config.toml
model = "masked spectrogram model"
dataset = "drum patterns on synthesised drum kits"
train_examples = 26041
n_mels = 64
hop_length = 160
input = "log_mel"
win_length = 512
method = "simmim"
mask_ratio = 0.6
loss = "l1"
arch = "pvt"
norm = "layernorm"
norm_position = "post"
hidden_act = "swiglu"
mlp_ratio = 2
head_dim = 64
fused_qkv = false
qk_norm = false
parallel_block = false
inner_norm = false
patch_size = [4, 4]
conv_stem = true
depths = [7, 7]
widths = [64, 128]
init = "trunc_normal_002"
residual_init = "zero_last"
optimizer = "adamw"
learning_rate = 0.0025
beta1 = 0.9
beta2 = 0.98
eps = 1e-10
max_grad_norm = 1.0
max_steps = 8200
batch_size = 256
epochs = 80.6
lr_schedule = "cosine"
final_lr_fraction = 0
warmup_steps = 410
weight_decay = 0.08
Rows from block 3 of a small masked spectrogram model, named by matrix and row number. Rows with one number belong to one neuron. Each number is 50 + 12 x the weight over its row's rms, rounded and kept within 0 to 99. All counts start at 0.
After each neuron's rows are labels from the 100 clips, of 14848, where the neuron reaches its largest size: "strongest on" is what is common among them. Only what is clearly more common there than usual is listed. The data: drum patterns on synthesised drum kits.
# gate: MLP gate (model.blocks.3.mlp.gate.weight, 128x64), inputs 0-63
# fc1: MLP up (model.blocks.3.mlp.fc1.weight, 128x64), inputs 0-63
# fc2: MLP down (model.blocks.3.mlp.fc2.weight, 64x128, transposed), outputs 0-63

gate.31:58 30 42 41 50 31 45 69 32 43 53 50 49 48 70 50 50 62 50 45 56 66 51 28 51 34 32 69 52 43 45 56 44 50 39 45 75 57 59 55 45 56 50 32 86 56 49 51 45 57 21 40 58 54 58 64 34 61 37 41 51 50 53 70
fc1.31:52 56 41 53 42 45 37 67 47 59 58 27 73 69 69 54 14 67 52 57 53 46 56 52 68 33 45 50 36 46 41 30 37 50 61 46 44 30 48 50 53 14 51 55 53 56 51 35 44 43 49 55 39 55 54 35 64 59 53 50 41 54 33 58
fc2.31:36 51 67 49 54 62 71 43 49 40 40 45 30 21 52 47 68 40 50 43 60 63 60 47 52 75 59 41 55 50 52 50 52 42 39 52 44 70 38 44 45 66 48 34 43 41 40 56 58 75 61 33 63 34 59 54 21 53 39 36 52 54 75 52
strongest on: high tom

gate.123:44 69 60 53 37 38 45 58 45 55 71 44 42 51 58 59 61 62 46 50 41 50 30 47 39 61 48 31 46 53 20 48 59 54 60 49 46 41 44 53 31 42 49 62 43 41 66 58 41 48 61 55 32 49 49 48 60 60 83 41 10 36 67 51
fc1.123:49 62 39 40 47 50 73 61 33 49 61 32 25 52 44 69 56 40 40 50 48 64 74 67 30 39 37 37 33 33 61 61 58 52 32 49 42 64 29 56 58 57 48 39 59 60 39 47 55 49 50 43 37 46 70 53 42 41 56 49 39 67 59 71
fc2.123:55 37 37 46 63 52 45 55 49 51 31 83 40 48 56 56 39 61 52 47 57 47 53 60 68 37 53 25 25 55 41 47 48 33 35 40 80 54 33 60 73 55 53 46 63 44 57 50 29 55 54 49 55 54 52 33 61 73 49 54 59 62 35 43
strongest on: snare; thin (high-pass); march

gate.41:38 50 47 49 35 39 46 66 37 42 48 22 49 64 43 58 46 58 47 54 40 51 45 67 47 66 37 36 43 46 67 57 70 58 46 44 45 66 52 26 54 50 48 41 57 55 33 46 46 34 51 72 31 66 55 51 34 39 61 64 19 55 38 73
fc1.41:06 64 61 56 50 39 29 54 56 65 48 54 45 44 42 36 48 58 47 68 27 56 29 45 73 47 49 62 39 48 33 50 48 70 56 39 54 61 54 41 64 37 49 46 42 37 39 38 35 40 42 61 47 63 52 61 63 45 58 54 46 50 69 51
fc2.41:04 73 50 61 50 44 41 50 52 69 40 54 43 39 51 48 38 43 54 52 40 55 48 49 80 52 58 54 49 37 21 41 49 76 73 48 48 62 51 43 52 36 49 52 44 64 40 45 41 29 39 57 55 61 60 48 59 47 55 58 50 54 54 37
strongest on: text has "noise"; rumble

gate.88:58 50 64 50 52 51 52 40 55 21 58 34 66 50 69 69 45 36 50 52 64 51 68 53 55 34 48 48 60 43 69 39 56 26 73 59 33 58 28 70 31 50 50 55 47 46 51 44 36 24 53 57 61 49 46 42 58 63 65 39 49 51 30 45
fc1.88:63 46 32 54 62 33 39 45 55 21 71 53 44 52 34 64 50 55 58 51 58 58 56 30 39 32 52 65 36 43 54 45 48 49 36 55 49 58 54 41 48 47 42 39 57 48 60 54 36 63 81 56 38 43 58 84 41 40 78 43 60 43 43 49
fc2.88:46 56 73 69 40 40 46 66 45 39 74 59 49 39 53 47 38 77 62 43 37 53 42 57 44 78 45 46 51 62 58 48 49 66 45 36 36 71 50 42 34 59 48 43 54 49 46 51 22 46 29 46 51 60 64 46 36 61 29 48 45 69 50 61
strongest on: ride cymbal

gate.68:49 53 27 59 30 37 63 45 51 55 55 38 66 50 36 49 44 68 50 49 44 52 62 64 68 60 55 44 15 33 49 31 81 41 61 42 44 61 39 60 53 49 56 52 58 61 35 41 52 53 51 60 48 53 66 30 52 60 54 42 74 63 34 49
fc1.68:38 37 54 48 37 54 40 62 37 73 40 58 41 70 80 57 53 33 48 41 47 48 74 63 41 33 44 51 42 24 36 48 42 57 58 62 56 63 54 53 60 46 51 52 35 58 56 45 64 33 36 65 40 71 50 44 45 64 34 56 41 36 33 61
fc2.68:70 44 59 44 58 67 41 49 41 54 41 61 63 47 48 48 64 40 47 48 30 46 33 51 40 59 53 50 77 54 49 93 42 59 66 43 42 52 48 52 38 75 52 46 55 52 79 56 40 43 58 34 53 54 25 53 49 35 56 55 35 49 58 47
strongest on: text has "noise"

gate.127:56 27 36 63 59 50 36 50 72 37 52 36 45 66 19 52 52 34 41 72 52 52 53 60 35 32 58 51 44 38 54 72 46 64 62 63 37 30 72 42 51 47 42 54 50 64 36 37 79 51 49 52 47 56 50 64 52 41 47 51 52 54 41 44
fc1.127:56 58 66 51 66 47 38 49 53 52 23 40 55 44 42 58 48 34 65 47 67 32 39 50 58 73 46 54 59 81 54 48 36 36 48 60 48 33 56 44 47 57 59 50 46 44 55 51 26 45 42 13 53 30 34 46 57 43 33 63 45 49 54 54
fc2.127:67 54 73 58 66 59 37 60 51 53 49 47 39 53 51 54 69 38 50 47 54 51 36 51 52 40 51 56 73 50 52 41 33 52 21 57 43 64 49 39 13 56 46 48 32 38 50 59 65 60 54 62 42 40 39 71 27 39 28 58 45 54 56 49
strongest on: ride cymbal; quiet level; mains hum

gate.70:37 64 38 57 29 52 69 44 60 36 82 42 55 54 36 50 49 62 42 46 37 51 69 66 29 46 49 67 41 64 53 46 60 56 55 42 26 48 52 38 35 53 52 45 57 47 37 51 70 64 35 58 48 39 64 57 77 40 54 30 57 47 42 38
fc1.70:43 53 44 54 47 68 57 60 46 55 52 53 34 65 63 59 34 43 63 38 52 49 56 78 20 36 47 40 58 43 33 73 30 58 43 56 54 68 58 51 44 45 56 31 40 32 50 50 54 33 63 65 52 68 56 38 38 73 39 46 39 35 56 52
fc2.70:71 54 63 34 73 27 29 55 50 54 34 30 49 49 39 57 50 28 52 54 67 52 42 49 61 45 60 62 60 46 58 66 63 50 50 53 44 58 59 44 55 60 58 36 66 43 59 50 55 46 42 41 62 52 24 57 27 53 43 51 13 36 46 51
strongest on: white noise

gate.120:53 55 39 48 50 48 67 47 44 48 50 83 51 31 64 50 51 57 48 54 66 63 55 49 74 59 42 53 36 42 55 43 60 35 48 21 49 67 38 80 48 62 48 40 61 54 54 59 43 60 38 40 61 29 71 44 40 55 36 38 51 38 31 61
fc1.120:51 56 59 65 41 52 40 45 57 48 52 32 71 35 68 43 42 72 50 43 42 46 34 52 61 10 49 53 44 66 34 56 53 65 67 49 63 49 32 60 51 48 72 49 46 51 52 45 57 31 62 35 58 60 39 31 62 46 63 47 72 50 55 41
fc2.120:50 50 46 65 47 37 51 46 56 52 58 64 62 47 55 60 55 63 50 65 63 38 62 47 74 60 48 52 39 70 53 48 53 51 39 29 11 58 41 56 26 34 43 64 40 60 37 60 22 65 54 34 49 34 54 57 66 47 51 49 59 53 36 40
strongest on: snare; text has "noise"; clipping; text has "clipped"

gate.62:54 49 54 45 60 45 46 52 53 65 56 62 43 47 48 39 30 23 41 52 41 56 57 41 37 44 59 59 52 56 47 80 43 59 54 43 51 53 78 64 55 63 38 47 29 49 47 50 52 49 70 47 45 56 45 62 62 13 72 54 46 41 22 63
fc1.62:39 64 50 44 81 29 70 54 45 46 57 21 62 40 53 60 45 55 43 46 33 59 48 37 72 81 51 56 67 62 68 60 49 48 47 66 46 44 56 50 69 65 42 41 57 49 39 44 41 44 57 35 53 40 48 50 27 43 44 51 36 47 62 43
fc2.62:56 41 44 51 59 67 42 50 43 49 44 71 34 45 64 61 44 53 52 57 45 47 47 58 48 26 44 55 58 89 45 71 38 66 24 31 55 54 58 50 64 47 44 49 46 36 55 53 33 29 61 41 43 71 43 60 61 40 59 54 28 45 63 54
strongest on: snare; quiet level

gate.14:57 41 30 65 39 63 45 44 57 50 50 63 38 63 63 46 47 39 48 56 62 59 45 63 59 55 71 53 29 40 37 54 52 43 73 31 16 34 62 54 44 55 41 57 36 59 55 40 45 42 47 78 55 45 35 36 46 65 77 50 43 43 42 51
fc1.14:49 55 38 60 51 32 52 54 50 59 38 21 72 55 45 74 28 60 56 52 69 46 51 51 36 36 43 55 49 54 61 67 60 33 52 55 49 54 71 31 57 45 47 56 49 46 58 50 44 45 82 36 36 62 73 49 42 53 42 43 29 47 67 54
fc2.14:60 60 15 54 32 44 46 44 53 53 57 53 51 51 35 50 55 54 54 42 35 52 59 58 54 41 59 25 58 37 76 47 55 41 71 56 58 39 56 60 45 44 49 50 60 58 31 38 52 54 60 56 60 46 58 18 69 60 33 50 68 63 53 27
strongest on: high tom; low tom

gate.24:59 36 75 49 68 63 48 51 34 73 50 53 44 55 67 69 39 34 60 30 60 46 59 64 44 31 41 57 44 57 46 52 34 48 62 57 47 37 43 54 52 55 67 36 62 57 36 55 69 48 26 48 45 61 43 25 68 55 50 44 39 34 43 42
fc1.24:62 40 40 57 60 58 69 44 49 67 35 80 65 45 70 51 55 32 56 50 59 59 59 57 55 46 60 53 34 45 61 33 56 20 59 43 57 46 44 51 47 43 46 45 54 42 50 63 49 69 34 46 54 49 36 28 63 63 40 52 65 20 35 47
fc2.24:57 68 47 31 50 58 44 60 58 78 51 61 48 50 48 54 42 56 47 51 58 49 55 42 37 19 50 42 38 59 61 74 18 57 62 53 47 36 76 45 59 63 59 59 44 50 52 51 37 52 39 52 45 49 52 61 25 18 50 42 41 42 48 50
strongest on: ride cymbal

gate.43:46 46 43 53 27 44 45 57 45 59 56 60 61 60 66 54 51 45 59 54 26 39 56 47 49 35 52 33 71 27 42 37 53 61 61 67 62 60 50 54 59 36 65 45 49 62 16 32 48 36 46 57 37 45 64 48 77 53 42 61 53 41 27 53
fc1.43:56 78 46 61 41 33 65 46 47 34 44 51 54 45 65 54 36 59 65 41 72 45 46 49 48 43 45 27 66 45 59 38 67 36 40 50 61 75 34 54 45 55 63 39 50 46 57 56 48 52 41 36 41 57 90 36 47 52 32 44 44 60 59 49
fc2.43:69 60 53 49 46 57 49 43 54 50 56 60 31 51 47 41 43 32 52 56 70 49 43 69 34 55 52 48 70 48 49 47 59 48 42 55 29 43 59 64 42 59 47 41 57 57 50 42 65 42 76 36 58 37 52 44 59 68 43 48 23 31 07 47
strongest on: ride cymbal; muffled (low-pass)

gate.92:53 55 34 48 45 32 56 64 37 57 59 39 35 58 59 48 61 39 49 60 63 60 73 54 57 52 39 73 44 44 42 65 41 70 40 40 54 58 56 43 42 48 39 49 58 56 47 52 35 66 32 45 40 85 45 33 26 47 31 53 36 43 40 72
fc1.92:46 52 46 41 51 62 71 47 47 36 44 77 44 47 42 51 59 49 51 41 53 63 50 43 26 82 49 51 46 54 77 43 69 48 47 45 37 52 26 65 34 77 42 32 57 54 56 71 73 57 58 56 51 32 51 52 39 47 54 42 54 56 44 50
fc2.92:69 31 51 36 49 62 57 53 49 49 48 65 43 28 40 80 56 42 51 45 64 49 60 69 49 40 58 26 37 45 52 53 45 62 31 46 55 56 36 46 56 56 46 67 42 62 30 55 73 50 66 28 56 45 63 55 20 61 43 52 50 38 45 59
strongest on: white noise

gate.79:57 49 67 30 42 57 47 57 35 40 64 68 54 48 53 48 46 61 45 72 49 66 25 40 40 49 34 59 58 29 50 71 54 44 32 61 57 45 64 48 45 54 39 46 58 48 72 59 41 39 63 52 49 28 52 60 22 38 62 49 24 53 58 61
fc1.79:48 48 75 58 56 35 64 54 45 35 53 63 52 46 54 48 46 21 75 40 23 38 35 51 61 51 48 55 63 47 51 56 62 44 48 54 75 51 46 46 67 56 66 49 59 56 38 59 35 53 42 35 45 67 38 40 58 49 26 59 29 51 72 49
fc2.79:47 62 63 41 54 34 48 69 51 44 49 66 41 62 45 63 49 36 66 39 44 33 52 74 38 36 28 45 59 48 36 47 40 61 41 50 60 51 35 45 42 46 58 55 55 69 40 52 47 29 70 41 27 55 59 46 84 41 41 65 41 55 66 56
strongest on: snare; high tom

gate.91:58 47 67 36 86 53 48 39 48 41 50 65 35 39 45 62 46 43 40 46 32 50 47 48 68 38 55 65 65 58 42 45 55 50 20 63 45 44 49 49 56 64 43 44 56 52 54 47 34 64 64 47 46 51 45 54 63 46 26 54 44 67 79 27
fc1.91:71 28 69 56 68 62 43 39 59 41 34 57 44 50 59 52 62 19 62 49 92 51 37 50 59 47 51 48 45 46 51 54 41 28 51 55 45 43 48 59 43 54 44 58 52 55 64 67 43 38 41 49 62 49 27 42 40 58 67 51 29 50 45 52
fc2.91:64 50 68 50 76 56 50 44 56 40 31 44 40 56 59 48 64 33 47 54 73 50 59 37 34 43 52 65 87 62 42 47 53 43 31 57 29 43 42 56 47 64 50 56 47 44 46 56 50 41 42 35 52 42 45 69 38 50 70 45 32 43 26 58
strongest on: march

gate.104:40 49 47 73 44 55 45 62 41 55 66 51 46 43 41 53 73 56 63 42 42 47 56 49 47 52 40 70 15 53 48 75 46 51 62 37 33 32 58 40 37 53 58 54 51 53 41 60 17 57 66 44 47 33 23 47 47 55 43 55 53 58 69 47
fc1.104:55 55 56 46 32 36 59 41 55 35 65 63 40 47 46 56 58 44 36 40 40 76 46 60 42 58 53 51 50 48 56 38 61 50 51 51 21 72 55 67 32 64 40 44 43 45 66 80 55 66 52 48 52 31 47 59 50 59 54 21 48 73 61 43
fc2.104:85 60 46 29 40 61 59 40 59 74 63 58 57 59 34 57 42 49 54 48 54 47 53 71 34 44 59 26 45 51 61 31 64 38 48 55 80 49 42 66 49 61 47 48 47 41 61 41 67 49 54 56 45 34 65 35 59 57 45 47 48 46 31 43
strongest on: ride cymbal

gate.50:60 38 44 51 31 48 70 48 46 51 54 53 34 53 45 51 54 67 52 51 66 50 34 63 39 72 43 51 54 43 72 72 76 49 52 47 39 51 60 42 52 52 61 38 55 64 56 56 33 32 50 53 50 39 41 35 40 68 27 51 30 80 32 49
fc1.50:41 67 37 46 62 38 45 49 57 57 48 40 61 52 45 55 33 65 41 65 51 53 36 57 82 49 50 61 42 54 40 36 44 59 39 48 58 55 39 36 51 40 40 59 48 39 26 43 75 64 40 50 48 59 60 55 48 28 58 56 74 13 47 54
fc2.50:15 57 55 53 53 43 62 49 52 26 28 40 52 48 46 63 45 55 56 50 51 55 62 76 41 56 45 50 36 51 52 60 62 57 82 39 58 62 52 18 35 46 50 42 49 50 32 47 32 52 58 57 49 76 59 49 38 57 50 50 37 57 44 59
strongest on: quiet level; muffled (low-pass); ride cymbal

gate.121:56 66 40 57 64 51 43 63 52 39 44 33 56 71 40 65 49 47 52 47 27 53 65 58 51 50 60 44 45 25 56 51 55 52 45 60 56 56 39 23 29 49 40 53 50 34 45 47 52 68 37 84 34 56 59 66 52 38 44 53 37 31 70 43
fc1.121:61 60 50 93 69 44 48 45 55 58 39 32 71 53 45 49 40 44 62 44 49 34 65 55 52 53 53 31 75 52 48 52 47 45 70 57 54 31 63 43 24 52 64 52 32 55 49 47 55 39 36 67 49 41 42 43 73 43 50 51 53 54 51 37
fc2.121:64 91 50 59 51 48 69 42 58 53 32 65 43 53 43 46 38 47 58 48 65 54 66 70 64 45 52 21 60 44 55 38 71 17 50 38 53 60 32 55 44 58 52 49 49 56 52 55 50 53 60 39 44 40 37 39 63 61 44 47 51 55 44 36
strongest on: pink noise

gate.112:59 46 69 57 60 49 48 26 68 36 42 59 43 29 40 31 49 67 52 48 31 62 35 62 51 71 48 55 60 69 54 31 57 61 37 42 53 64 51 51 49 36 57 28 56 32 29 58 63 70 49 46 57 59 58 47 57 57 28 35 46 53 50 38
fc1.112:59 43 50 39 69 44 33 49 59 58 24 67 67 33 70 51 36 78 48 59 44 48 43 47 58 45 56 54 47 51 59 55 27 53 41 42 70 41 39 47 58 51 40 52 60 35 48 45 53 64 37 34 64 56 44 44 44 34 44 60 70 22 69 49
fc2.112:40 50 48 54 45 50 66 58 47 31 29 48 79 48 46 58 67 67 43 53 49 48 41 54 58 48 44 43 23 65 91 38 51 43 47 48 58 49 65 39 53 61 50 62 58 49 51 48 52 72 34 48 45 67 40 48 44 23 42 50 66 45 41 67
strongest on: low tom; bossa nova

gate.15:61 45 42 53 41 40 42 53 51 50 59 59 38 52 39 44 33 57 54 69 40 53 64 43 49 58 34 47 60 62 47 50 31 60 40 48 30 55 76 40 66 38 39 56 51 41 77 52 47 41 55 41 54 99 61 44 28 53 39 51 48 45 49 51
fc1.15:33 51 57 56 48 53 45 49 49 32 51 51 16 66 59 33 54 41 63 49 49 42 51 47 65 70 47 61 56 50 20 25 44 84 62 58 44 39 52 24 38 58 55 44 47 59 61 40 63 41 24 50 52 43 46 43 43 52 55 58 51 45 45 49
fc2.15:39 56 22 47 67 43 52 45 41 37 35 56 47 59 36 31 51 34 50 48 62 37 44 40 50 44 44 63 52 44 36 58 60 43 59 47 70 75 55 40 74 46 62 59 45 57 58 49 29 28 68 61 56 56 22 31 64 49 59 52 66 52 54 52
strongest on: white noise; pink noise

gate.60:42 34 42 44 37 52 44 56 42 38 66 50 55 53 44 51 63 48 22 86 44 52 64 54 45 67 49 47 57 79 51 33 66 53 46 40 47 63 52 53 46 33 24 58 57 43 11 48 51 55 40 58 49 47 46 52 54 62 52 56 42 60 52 65
fc1.60:43 51 58 52 45 45 49 60 41 56 37 34 59 58 28 45 57 49 43 52 23 39 63 61 40 48 43 26 67 46 56 55 51 47 55 62 69 57 44 55 53 22 59 52 47 43 42 38 50 59 43 34 35 69 63 39 57 42 12 72 36 58 48 58
fc2.60:32 52 53 37 71 62 59 60 44 57 44 57 47 60 32 49 46 31 65 39 52 61 33 48 33 57 47 49 43 25 68 40 60 65 58 49 44 28 55 43 77 58 49 63 45 44 42 50 85 41 42 59 55 51 33 51 32 54 46 58 31 53 62 49
strongest on: low tom; mains hum

gate.61:60 51 55 65 61 40 52 28 70 50 49 49 63 57 37 39 52 24 59 41 54 50 52 61 65 55 62 48 39 45 53 22 46 46 67 68 59 49 42 52 42 49 71 42 46 56 39 52 52 62 35 47 47 37 56 43 76 54 59 41 69 49 29 18
fc1.61:47 46 73 54 52 59 57 44 48 57 53 61 53 46 59 55 50 62 35 50 45 68 51 46 51 48 54 65 52 51 65 41 60 07 60 23 30 56 51 61 80 45 43 48 28 40 62 67 52 70 72 64 47 48 47 51 55 44 61 43 58 52 52 48
fc2.61:37 40 53 32 37 62 50 47 45 29 57 52 63 39 58 56 52 65 56 50 56 43 26 31 58 48 46 67 54 55 78 41 63 41 13 43 40 62 46 57 34 45 45 48 42 47 60 51 74 74 38 47 51 35 58 61 34 46 47 54 62 55 62 50
strongest on: quiet level; white noise; pink noise

gate.102:38 64 63 42 64 43 63 45 60 59 41 59 37 52 54 44 46 29 36 52 31 40 46 57 57 56 65 84 49 75 48 58 44 55 47 47 47 46 49 51 59 65 56 54 55 48 51 54 45 45 65 38 37 53 24 49 46 17 59 62 35 31 70 43
fc1.102:49 67 70 43 55 39 61 44 44 29 56 57 42 39 60 52 52 54 48 42 63 68 45 34 40 56 44 61 65 44 65 48 63 36 49 52 21 42 41 51 43 71 42 18 44 53 55 60 28 55 47 52 67 36 52 73 51 40 59 40 44 74 53 59
fc2.102:64 45 32 51 44 39 40 54 36 75 65 40 47 58 57 55 52 53 52 44 43 47 60 65 44 35 50 43 15 54 36 48 41 61 54 55 81 36 46 10 66 39 55 53 59 45 68 50 37 56 37 56 46 52 50 53 51 71 44 56 58 42 55 42
strongest on: snare

gate.28:61 38 46 47 48 21 44 57 49 47 58 39 51 55 47 47 63 70 53 58 52 47 17 69 37 52 43 35 57 51 08 77 51 52 37 69 54 44 56 47 63 29 58 39 61 49 50 52 48 54 62 54 44 36 40 56 56 60 50 57 41 55 41 62
fc1.28:60 54 38 46 40 41 67 45 47 09 52 60 51 58 57 49 53 64 52 40 63 46 32 60 33 57 43 41 47 49 50 48 84 44 49 55 59 40 48 59 51 54 63 38 59 58 77 63 75 30 69 50 49 43 60 35 52 46 54 41 32 57 42 51
fc2.28:37 41 29 36 43 56 48 53 40 46 52 32 39 51 44 54 48 64 56 44 54 55 70 58 49 44 55 39 07 37 52 66 48 73 60 48 52 60 58 31 64 52 50 52 54 48 35 52 45 57 54 68 50 56 46 65 23 67 46 54 65 32 67 38
strongest on: quiet level

gate.93:44 32 43 49 52 51 71 37 62 54 43 49 57 39 36 40 39 32 53 40 63 43 64 51 63 24 49 70 54 66 55 42 29 61 63 54 40 50 53 77 70 62 63 50 40 58 39 43 65 58 39 45 59 78 37 52 49 43 50 41 64 62 31 48
fc1.93:54 50 61 48 77 72 53 31 60 51 16 48 30 45 70 50 57 52 22 39 40 48 49 60 36 50 73 59 50 57 47 41 42 44 54 59 51 58 49 38 35 58 54 54 54 36 68 47 51 70 77 55 47 42 51 52 55 53 42 47 33 61 56 34
fc2.93:40 46 35 65 50 74 54 48 50 48 34 51 57 53 45 46 57 67 51 63 77 43 36 46 59 56 54 53 65 57 68 45 74 05 52 41 38 49 45 59 42 46 44 37 59 34 62 52 77 58 36 47 44 40 48 33 50 56 45 52 45 43 63 43
strongest on: ride cymbal

gate.33:47 46 41 61 50 45 60 43 43 49 39 58 34 46 57 39 52 41 58 36 61 57 31 75 52 56 53 57 51 24 50 61 43 31 32 43 59 86 52 63 56 53 59 40 46 46 52 52 51 54 27 72 54 73 59 58 29 67 50 46 71 51 34 56
fc1.33:67 39 57 57 61 65 71 39 53 46 44 44 34 38 48 53 39 58 59 44 67 69 48 75 47 44 63 42 54 59 52 63 44 30 32 42 63 54 42 56 31 60 47 34 53 22 37 64 60 75 52 59 44 45 59 41 37 48 37 25 62 54 58 48
fc2.33:79 29 39 49 37 44 58 52 54 50 27 38 46 43 58 58 39 56 56 50 56 49 55 38 76 30 45 51 62 51 36 66 36 56 54 51 50 55 53 73 32 50 58 62 58 34 32 47 40 55 21 43 48 58 80 65 56 49 47 39 46 65 55 53
strongest on: white noise; reverberation; clipping; text has "clipped"

gate.5:51 51 48 65 60 51 31 35 67 10 47 57 36 39 57 38 39 63 43 61 50 61 39 38 76 38 62 53 32 42 38 52 45 50 51 18 49 47 55 52 49 48 40 61 74 37 57 51 47 63 56 56 70 60 57 51 37 43 44 48 60 47 56 60
fc1.5:55 67 36 41 50 35 58 58 43 56 63 44 72 45 37 57 46 67 54 39 52 48 65 46 60 32 43 32 65 48 57 41 56 31 44 59 59 42 38 60 60 56 49 53 42 42 59 52 27 60 75 46 43 39 61 64 50 51 14 43 70 70 64 52
fc2.5:62 74 63 35 50 41 60 54 56 61 34 50 54 51 30 46 49 51 44 54 53 55 63 36 40 38 56 43 71 50 43 20 56 47 56 57 72 41 42 42 42 43 43 57 59 47 26 56 50 63 53 38 53 43 79 53 44 37 22 35 53 73 47 56
strongest on: low tom; clipping; text has "clipped"

gate.11:49 78 65 43 71 43 52 55 44 60 55 53 41 46 48 41 64 35 49 54 45 58 59 28 63 40 41 62 42 55 32 47 43 48 73 56 44 42 65 62 66 35 26 49 40 41 43 57 14 64 80 45 50 53 40 55 51 49 41 48 50 49 42 61
fc1.11:53 39 56 54 33 54 69 44 46 14 51 49 26 55 50 52 53 44 30 61 54 54 28 64 54 69 58 44 62 43 44 46 59 48 36 40 30 55 50 48 35 53 56 48 53 67 71 59 88 59 35 68 45 59 53 41 58 47 58 43 42 47 39 50
fc2.11:42 55 78 51 57 18 33 52 64 44 54 49 55 46 46 56 51 47 36 56 44 56 45 30 62 54 48 66 57 40 25 59 51 48 81 50 20 51 54 42 32 54 57 52 53 58 28 52 28 59 62 44 57 66 49 61 49 31 54 46 50 51 47 50
strongest on: march

gate.21:45 47 55 51 56 23 51 39 50 60 44 38 62 49 63 51 46 68 37 40 52 50 30 71 51 60 52 51 65 61 45 61 58 54 46 61 24 46 62 32 50 46 45 49 46 56 56 58 78 55 59 43 48 84 54 44 27 18 61 57 39 48 57 47
fc1.21:26 34 55 57 51 29 53 49 41 53 50 61 46 32 59 53 62 59 31 42 70 56 42 52 47 61 51 32 34 62 34 69 55 60 50 41 37 30 58 46 45 52 36 47 58 64 51 66 67 67 66 47 36 64 34 64 39 29 68 54 45 62 62 59
fc2.21:54 45 23 44 45 50 31 47 63 68 62 57 66 53 80 48 41 71 38 47 44 50 32 72 61 58 56 31 44 49 37 22 38 64 57 52 25 42 55 59 48 52 55 53 54 60 69 46 60 48 56 46 48 63 42 52 41 40 56 55 67 31 48 47
strongest on: white noise

gate.54:47 44 55 40 45 63 68 52 45 56 50 67 26 57 13 47 55 32 54 58 47 60 46 51 46 56 48 47 29 59 41 42 50 65 38 38 63 44 52 45 57 46 42 54 59 48 47 85 76 44 55 51 47 72 43 37 50 51 35 56 23 56 63 55
fc1.54:48 65 43 57 61 59 51 52 48 58 63 48 66 59 62 58 31 46 63 33 56 57 42 86 28 39 51 26 46 33 54 46 55 41 42 47 57 64 40 39 46 68 62 34 41 47 39 48 48 57 30 73 45 52 60 45 57 63 54 43 70 28 33 51
fc2.54:65 55 27 62 85 48 42 54 50 54 48 62 41 65 42 46 38 53 58 46 48 48 51 27 52 62 40 48 65 30 51 42 62 52 56 56 27 39 36 65 45 59 53 46 56 64 87 47 40 48 65 57 50 46 62 32 55 66 56 54 44 39 32 46
strongest on: ride cymbal

gate.125:53 59 53 38 25 53 50 53 60 45 47 52 35 57 72 58 48 66 43 55 62 47 32 51 59 43 52 64 25 27 48 45 66 35 37 79 55 76 50 47 55 42 52 53 50 65 46 30 50 43 56 49 39 58 57 44 48 73 73 46 63 46 28 47
fc1.125:42 53 47 73 58 39 28 52 46 56 69 39 80 55 52 40 43 52 64 34 42 49 60 42 79 45 47 27 59 45 57 30 42 47 87 40 50 34 58 53 52 53 62 45 39 58 40 50 38 61 37 61 49 39 57 65 62 44 45 51 61 49 59 52
fc2.125:42 59 41 54 43 36 56 55 49 54 32 54 45 56 37 49 46 43 48 53 75 56 70 61 40 54 48 29 53 30 46 66 63 41 80 69 66 53 69 33 86 40 49 52 30 49 53 38 41 48 71 50 47 68 46 49 49 39 46 49 51 49 38 43
strongest on: quiet level; rumble